From a checkpoint of a small image FSQ autoencoder: encoder arch caformer, encoder patch size [2, 2].
Rows from block 3 of the encoder of a small image FSQ autoencoder, named by matrix and row number. Rows with one number belong to one neuron. Each number is 200 + 20 x the weight over its row's rms, rounded and kept within 0 to 999. All counts start at 0.
After each neuron's rows are labels from the 100 images, of 14976, where the neuron reaches its highest value: "lies over" is the class under the peak. Only what is clearly more common there than usual is listed. The data: rendered scenes of coloured solids on a plain floor. In brackets: how many of the 100, against the usual share in percent.
# fc1: MLP up (encoder.blocks.3.mlp.fc1.weight, 240x80), inputs 0-79
# fc2: MLP down (encoder.blocks.3.mlp.fc2.weight, 80x240, transposed), outputs 0-79

fc1.6,216,191,202,235,193,191,183,213,199,209,199,229,204,210,193,211,199,201,193,223,189,226,188,206,204,177,168,180,160,227,226,204,207,203,201,201,220,213,228,197,210,241,202,197,214,233,192,229,206,170,194,202,205,156,183,188,206,200,230,221,201,188,183,208,242,189,203,206,181,215,158,197,215,197,176,234,253,240,216,182
fc2.6,216,211,205,206,160,202,225,205,190,198,228,170,225,190,180,181,241,235,180,196,174,188,229,189,187,208,198,204,196,230,238,204,188,210,190,171,231,186,228,197,227,197,173,210,188,196,196,183,225,178,221,197,233,188,207,175,238,186,234,187,197,186,197,206,179,204,173,231,185,192,243,190,189,189,229,187,188,217,201,180
lies over: tube (35 vs 0.6)

fc1.177,223,201,203,204,221,229,231,197,211,183,224,179,207,171,206,191,197,173,195,218,217,196,194,238,189,215,179,158,212,208,163,218,213,198,194,210,234,189,178,189,186,218,185,206,210,199,184,201,220,213,191,209,201,210,168,141,236,195,214,224,212,186,183,185,220,187,185,159,168,178,179,176,186,195,185,196,194,193,205,152
fc2.177,218,200,189,184,184,226,208,189,232,179,196,184,165,229,192,184,207,236,160,220,237,206,173,191,195,205,179,225,206,238,179,221,223,195,203,215,208,187,187,177,225,211,185,186,197,215,147,227,228,194,213,198,197,209,244,201,206,176,158,188,210,177,197,189,197,166,210,190,226,201,186,198,209,199,187,193,216,185,209,232
lies over: dome (35 vs 0.6); sphere (26 vs 0.6)

fc1.111,210,167,189,202,202,188,211,236,207,210,203,168,174,192,229,259,215,195,202,185,189,192,223,212,196,218,236,212,203,208,204,184,205,191,211,194,201,196,227,210,197,223,222,234,195,177,213,193,228,223,176,231,194,228,208,223,169,203,184,227,177,197,209,218,211,179,141,202,197,220,226,193,201,209,230,188,168,175,200,183
fc2.111,185,212,183,213,222,195,198,179,189,208,219,199,199,208,235,206,214,187,190,207,200,218,176,199,226,180,209,243,241,202,147,212,197,204,228,186,165,184,210,215,183,178,205,176,196,228,222,220,186,216,178,240,205,186,203,182,217,169,164,222,184,207,175,225,204,192,179,185,199,197,178,176,175,193,200,212,236,177,208,165
lies over: tube (42 vs 0.6)

fc1.183,197,190,198,221,216,201,207,182,193,200,208,158,202,193,224,226,201,199,194,210,201,168,236,220,139,229,220,187,209,201,214,183,184,181,225,228,217,172,212,198,220,227,201,223,239,199,190,209,223,214,171,228,184,182,185,177,188,184,190,177,176,204,199,189,176,211,175,174,183,185,196,186,216,216,205,166,207,221,214,155
fc2.183,176,228,206,221,210,198,197,186,182,199,203,196,188,218,209,204,207,175,223,211,183,219,191,205,187,205,165,153,203,202,184,199,183,211,194,218,232,192,179,210,218,189,208,202,238,196,199,220,201,219,156,213,160,204,186,169,176,186,238,196,175,201,161,208,259,197,197,230,210,187,233,197,237,196,199,181,209,225,212,185
lies over: spring (27 vs 0.5)

fc1.91,181,177,194,211,231,200,178,226,184,197,177,178,210,216,222,226,187,186,197,218,239,181,225,244,165,165,170,180,202,204,183,197,193,194,198,214,202,194,203,202,178,238,202,222,197,232,206,227,223,196,174,213,193,201,221,167,192,210,233,205,181,214,188,177,198,204,182,186,196,179,193,185,181,211,135,172,191,199,203,210
fc2.91,192,205,185,219,210,190,231,194,199,211,209,198,182,219,223,233,186,211,209,207,207,183,185,238,186,224,203,151,179,201,230,189,207,183,205,232,210,193,203,215,213,192,161,246,219,212,210,207,222,185,152,217,202,174,237,191,218,214,219,219,178,193,187,214,227,191,166,153,192,208,189,196,196,201,178,205,188,170,184,181
lies over: dome (41 vs 0.6); sphere (35 vs 0.6)

fc1.100,199,183,196,201,216,208,183,225,191,186,160,191,202,214,198,204,197,217,191,190,180,179,222,225,183,219,185,180,212,191,203,213,191,201,202,189,182,176,211,203,195,225,194,254,194,237,231,202,220,145,201,199,153,186,251,187,200,212,187,215,186,185,183,193,217,207,175,200,169,197,168,203,194,169,188,179,204,239,169,195
fc2.100,190,153,174,203,151,208,193,187,190,194,219,199,191,194,210,205,179,212,187,201,222,234,163,227,200,193,190,203,156,208,177,219,205,218,211,227,189,217,217,216,199,189,257,222,204,201,195,183,209,180,222,207,215,191,222,201,222,191,207,197,188,185,176,225,170,177,180,222,211,193,194,236,167,181,217,192,225,162,197,196
lies over: dome (39 vs 0.6); sphere (33 vs 0.6)

fc1.50,237,212,214,226,190,198,177,197,195,203,188,197,205,182,230,232,195,186,230,221,207,213,193,214,171,179,210,177,196,197,210,193,197,189,207,181,258,180,219,188,214,178,216,160,186,210,180,185,223,202,184,194,213,166,203,201,191,198,196,148,204,211,200,191,223,214,257,164,186,191,166,169,212,200,211,218,206,206,215,179
fc2.50,224,177,198,205,184,199,197,197,194,199,211,230,219,221,208,183,208,213,196,203,231,219,171,217,182,208,173,149,205,229,195,200,195,234,160,168,169,195,204,204,193,230,148,209,198,232,204,195,187,189,214,213,195,216,203,223,246,222,203,158,191,200,199,201,207,212,215,204,213,191,178,163,181,179,238,200,218,189,208,185
lies over: spring (53 vs 0.5)

fc1.49,214,198,223,204,246,195,194,204,194,200,188,181,200,190,202,208,194,193,215,200,188,224,208,232,166,218,197,165,219,164,172,195,201,194,195,226,253,206,185,188,213,217,195,197,186,207,277,199,246,229,196,203,182,199,187,197,235,193,198,228,195,199,158,209,190,196,214,180,198,198,228,199,213,201,173,206,217,201,217,192
fc2.49,197,187,202,179,202,184,227,157,201,215,248,226,203,209,174,189,204,190,207,179,165,184,177,211,183,179,198,183,163,232,217,189,202,228,201,218,178,233,205,204,180,194,204,226,181,197,210,187,199,221,220,179,199,148,194,214,232,225,153,158,201,198,205,201,204,204,224,191,208,199,220,192,221,207,183,222,200,213,216,220
lies over: spring (25 vs 0.5)

fc1.9,209,184,200,198,170,197,208,221,186,204,202,177,190,200,194,214,198,236,219,190,149,212,213,223,171,209,230,159,157,202,198,198,203,175,213,202,202,210,197,204,214,214,237,200,210,195,236,202,201,159,178,214,193,176,155,212,207,207,226,218,189,214,166,196,182,197,194,235,214,201,149,212,180,191,233,199,205,221,208,208
fc2.9,220,226,214,224,208,203,212,197,199,192,185,184,197,200,221,154,206,184,202,213,216,196,196,229,248,168,187,250,231,194,145,208,190,189,200,200,194,200,218,180,197,223,176,184,191,203,182,201,235,199,169,203,203,232,183,196,166,223,202,177,219,205,217,184,236,212,167,168,218,209,201,172,224,210,189,195,209,196,188,201
lies over: spring (28 vs 0.5)

fc1.36,216,198,193,218,166,205,228,195,181,195,190,179,194,183,227,224,192,187,193,174,193,161,216,228,153,218,204,164,182,162,193,193,200,207,175,219,228,192,184,227,213,201,223,199,190,230,228,180,236,228,188,201,141,157,213,213,212,203,221,177,183,201,187,206,190,219,209,191,189,202,198,180,188,186,189,196,199,172,207,196
fc2.36,201,237,216,201,189,210,176,193,191,183,250,225,206,256,179,218,187,184,200,203,187,218,211,217,194,188,198,224,177,200,166,210,188,157,207,224,213,179,199,202,186,231,226,176,217,224,203,195,214,203,189,207,206,189,193,190,161,200,209,215,186,195,178,205,217,198,197,194,200,182,182,170,238,150,182,216,241,218,202,192
lies over: spring (26 vs 0.5)

fc1.127,199,214,166,188,187,206,235,205,166,195,213,192,210,202,216,214,215,200,195,195,206,202,212,168,180,194,182,188,206,222,208,212,180,164,235,216,194,191,220,231,208,190,211,201,213,180,206,215,190,187,197,240,182,227,218,167,227,191,175,182,129,191,157,235,222,191,192,200,191,177,199,182,174,199,224,207,194,186,205,172
fc2.127,203,249,210,177,207,161,222,247,194,243,195,214,219,190,188,217,215,206,197,204,219,216,204,205,209,214,206,175,183,220,193,177,210,212,219,210,175,209,162,207,210,179,208,211,212,186,206,202,182,233,209,196,184,198,135,173,173,215,185,206,209,247,193,198,226,200,218,184,212,192,189,193,206,175,215,166,191,193,196,216
lies over: cog (30 vs 0.6)

fc1.236,171,187,181,225,214,209,190,213,193,192,184,183,207,202,219,218,208,205,185,204,219,143,234,240,159,191,179,183,196,187,207,206,193,190,196,195,183,190,200,205,191,250,197,203,190,213,200,221,210,174,175,209,206,194,219,168,188,206,218,211,188,195,188,171,192,204,176,196,198,194,234,180,155,167,146,186,180,223,177,201
fc2.236,179,209,189,235,219,194,220,187,202,206,198,181,185,207,227,233,188,193,210,207,191,181,186,236,182,210,216,142,186,175,218,193,206,176,200,217,214,185,209,209,208,210,153,209,218,209,208,211,194,180,114,212,206,184,217,200,238,200,214,224,179,199,191,209,213,192,178,175,175,208,206,204,196,200,186,215,178,198,190,192
lies over: dome (25 vs 0.6)

fc1.54,219,207,198,198,189,213,221,188,204,194,223,154,200,203,215,210,224,203,218,196,193,183,235,217,158,207,217,191,142,192,195,213,187,196,237,211,232,161,222,201,207,227,255,211,209,219,204,207,181,175,172,214,181,160,179,205,187,202,208,197,189,204,193,197,180,186,198,229,189,186,179,199,212,190,220,164,231,188,190,201
fc2.54,230,196,187,199,234,199,230,204,199,203,174,150,183,199,199,205,244,203,193,217,197,187,194,223,178,211,215,196,217,204,190,214,212,193,183,223,168,179,227,194,177,222,187,214,198,183,182,212,234,194,175,217,246,215,193,196,174,189,211,165,195,210,205,193,205,186,185,147,219,221,160,229,208,227,198,218,191,203,174,192
lies over: spring (36 vs 0.5)

fc1.223,207,166,186,205,165,185,207,205,212,219,192,197,194,208,225,220,186,227,217,219,199,213,207,188,207,215,219,167,221,218,208,196,228,183,217,219,204,193,221,205,207,205,225,197,198,209,253,187,207,223,167,210,219,137,186,187,187,200,207,162,195,209,194,210,202,208,216,178,218,214,190,175,162,249,204,185,201,201,216,156
fc2.223,228,204,207,204,192,186,175,181,197,212,208,148,201,183,192,217,212,176,225,202,209,223,165,232,176,166,212,255,179,209,177,190,190,224,178,197,200,201,178,220,217,184,242,235,185,222,190,175,233,226,260,203,181,180,197,186,205,196,208,208,195,200,199,212,189,204,216,194,202,194,197,212,212,207,218,197,221,200,216,175
lies over: chain link (26 vs 0.3)

fc1.34,210,160,189,197,211,200,205,163,206,201,218,156,208,182,265,190,232,181,212,192,180,165,227,227,203,218,201,183,168,208,218,202,194,182,193,185,185,203,231,199,209,210,239,219,204,229,200,181,210,209,183,213,209,181,193,197,209,199,199,207,181,199,207,203,185,210,155,174,178,197,182,189,204,233,203,223,162,186,225,191
fc2.34,194,163,189,200,230,204,172,214,205,201,172,175,193,201,219,214,192,232,194,189,208,179,246,164,211,212,183,175,233,169,220,203,216,253,196,205,199,221,208,181,195,183,193,240,193,202,205,181,230,199,194,174,180,253,213,234,181,190,179,202,218,203,207,183,186,207,185,200,212,197,214,196,176,210,195,197,162,193,198,226
lies over: tube (31 vs 0.6)

fc1.153,195,210,202,207,265,212,200,195,195,182,156,193,187,232,237,238,208,182,189,215,219,186,200,207,183,198,163,213,212,207,177,213,191,202,219,200,178,187,185,193,234,216,190,218,197,212,163,213,194,186,195,197,188,191,238,153,175,225,195,202,197,184,204,188,238,196,217,183,219,207,181,189,192,200,185,155,188,191,180,219
fc2.153,201,167,194,184,172,198,210,217,200,200,233,184,222,211,192,197,217,216,201,191,192,200,208,216,150,202,193,204,170,223,202,194,203,213,212,210,230,231,235,200,163,229,247,202,199,161,238,185,205,170,243,191,175,174,193,214,227,220,205,218,188,181,198,195,170,194,158,223,177,200,192,207,215,192,214,195,200,197,182,191
lies over: dome (41 vs 0.6); sphere (29 vs 0.6)

fc1.60,204,178,176,205,230,212,178,203,197,189,180,200,215,167,234,208,205,210,186,231,220,152,217,201,210,185,195,178,198,201,181,216,216,176,174,200,201,180,188,202,185,214,200,243,194,225,189,210,253,198,192,215,166,171,217,200,177,232,216,215,182,188,206,191,232,178,177,173,206,224,184,199,190,203,171,184,221,197,169,233
fc2.60,210,196,190,250,189,202,162,186,179,196,230,215,204,222,250,197,161,182,224,210,223,218,199,232,194,187,181,208,207,218,188,193,185,204,215,231,195,206,195,210,212,209,207,220,203,220,196,167,187,190,194,215,187,184,211,244,247,211,186,228,166,200,181,211,186,208,195,182,187,183,179,206,202,162,177,208,187,181,240,198
lies over: dome (37 vs 0.6); sphere (30 vs 0.6)

fc1.110,207,150,186,196,219,225,189,222,222,186,215,194,190,173,217,215,209,203,187,221,227,173,198,226,213,190,218,175,161,203,189,211,220,169,196,201,202,170,181,184,203,200,196,235,221,206,182,216,231,223,190,247,169,194,188,200,199,204,241,206,188,190,185,170,219,173,192,172,232,178,191,175,191,204,189,182,207,191,214,167
fc2.110,167,201,196,173,205,232,182,232,174,174,185,209,209,231,203,206,178,195,199,192,209,196,171,254,205,187,211,210,221,191,174,229,168,188,213,216,213,184,176,209,209,171,216,221,190,221,199,197,231,184,201,215,211,166,214,222,184,199,164,244,191,207,190,211,234,219,179,180,219,201,155,222,202,191,181,197,214,189,193,201
lies over: sphere (37 vs 0.6); dome (34 vs 0.6)

fc1.38,212,187,221,222,178,195,201,217,212,215,159,198,218,183,219,221,196,191,216,235,147,212,216,202,212,203,227,192,217,192,181,196,211,206,227,207,208,196,230,192,181,213,211,205,206,241,190,203,207,189,187,199,227,160,236,202,165,196,221,206,205,176,209,195,214,215,227,146,178,212,204,211,214,207,187,216,223,246,233,205
fc2.38,212,181,198,212,189,200,197,198,193,202,203,180,204,198,194,194,241,213,203,214,205,190,212,199,186,183,196,208,197,233,209,204,195,202,190,189,202,220,206,200,201,220,228,195,201,216,183,161,236,183,305,201,163,189,201,174,232,193,179,171,202,207,201,202,202,200,171,217,205,198,184,187,202,183,255,195,197,213,206,185
lies over: spring (33 vs 0.5)

fc1.37,177,176,186,168,210,207,195,195,181,190,176,186,206,234,218,212,210,204,198,174,211,182,210,211,165,176,172,190,234,196,180,214,188,200,216,190,192,199,213,211,179,226,200,236,185,234,229,193,214,155,182,224,150,181,219,176,214,204,219,195,168,196,165,197,218,210,193,183,189,171,164,188,184,178,177,180,200,209,215,185
fc2.37,190,183,186,216,176,206,202,207,171,194,194,213,191,208,208,207,194,200,198,186,225,208,174,235,213,212,201,183,169,175,198,214,178,200,217,234,179,214,201,222,216,180,230,249,220,206,181,224,221,196,185,229,190,201,201,207,173,194,222,205,177,213,154,223,188,194,196,188,215,166,175,222,196,174,194,225,249,149,202,205
lies over: dome (44 vs 0.6)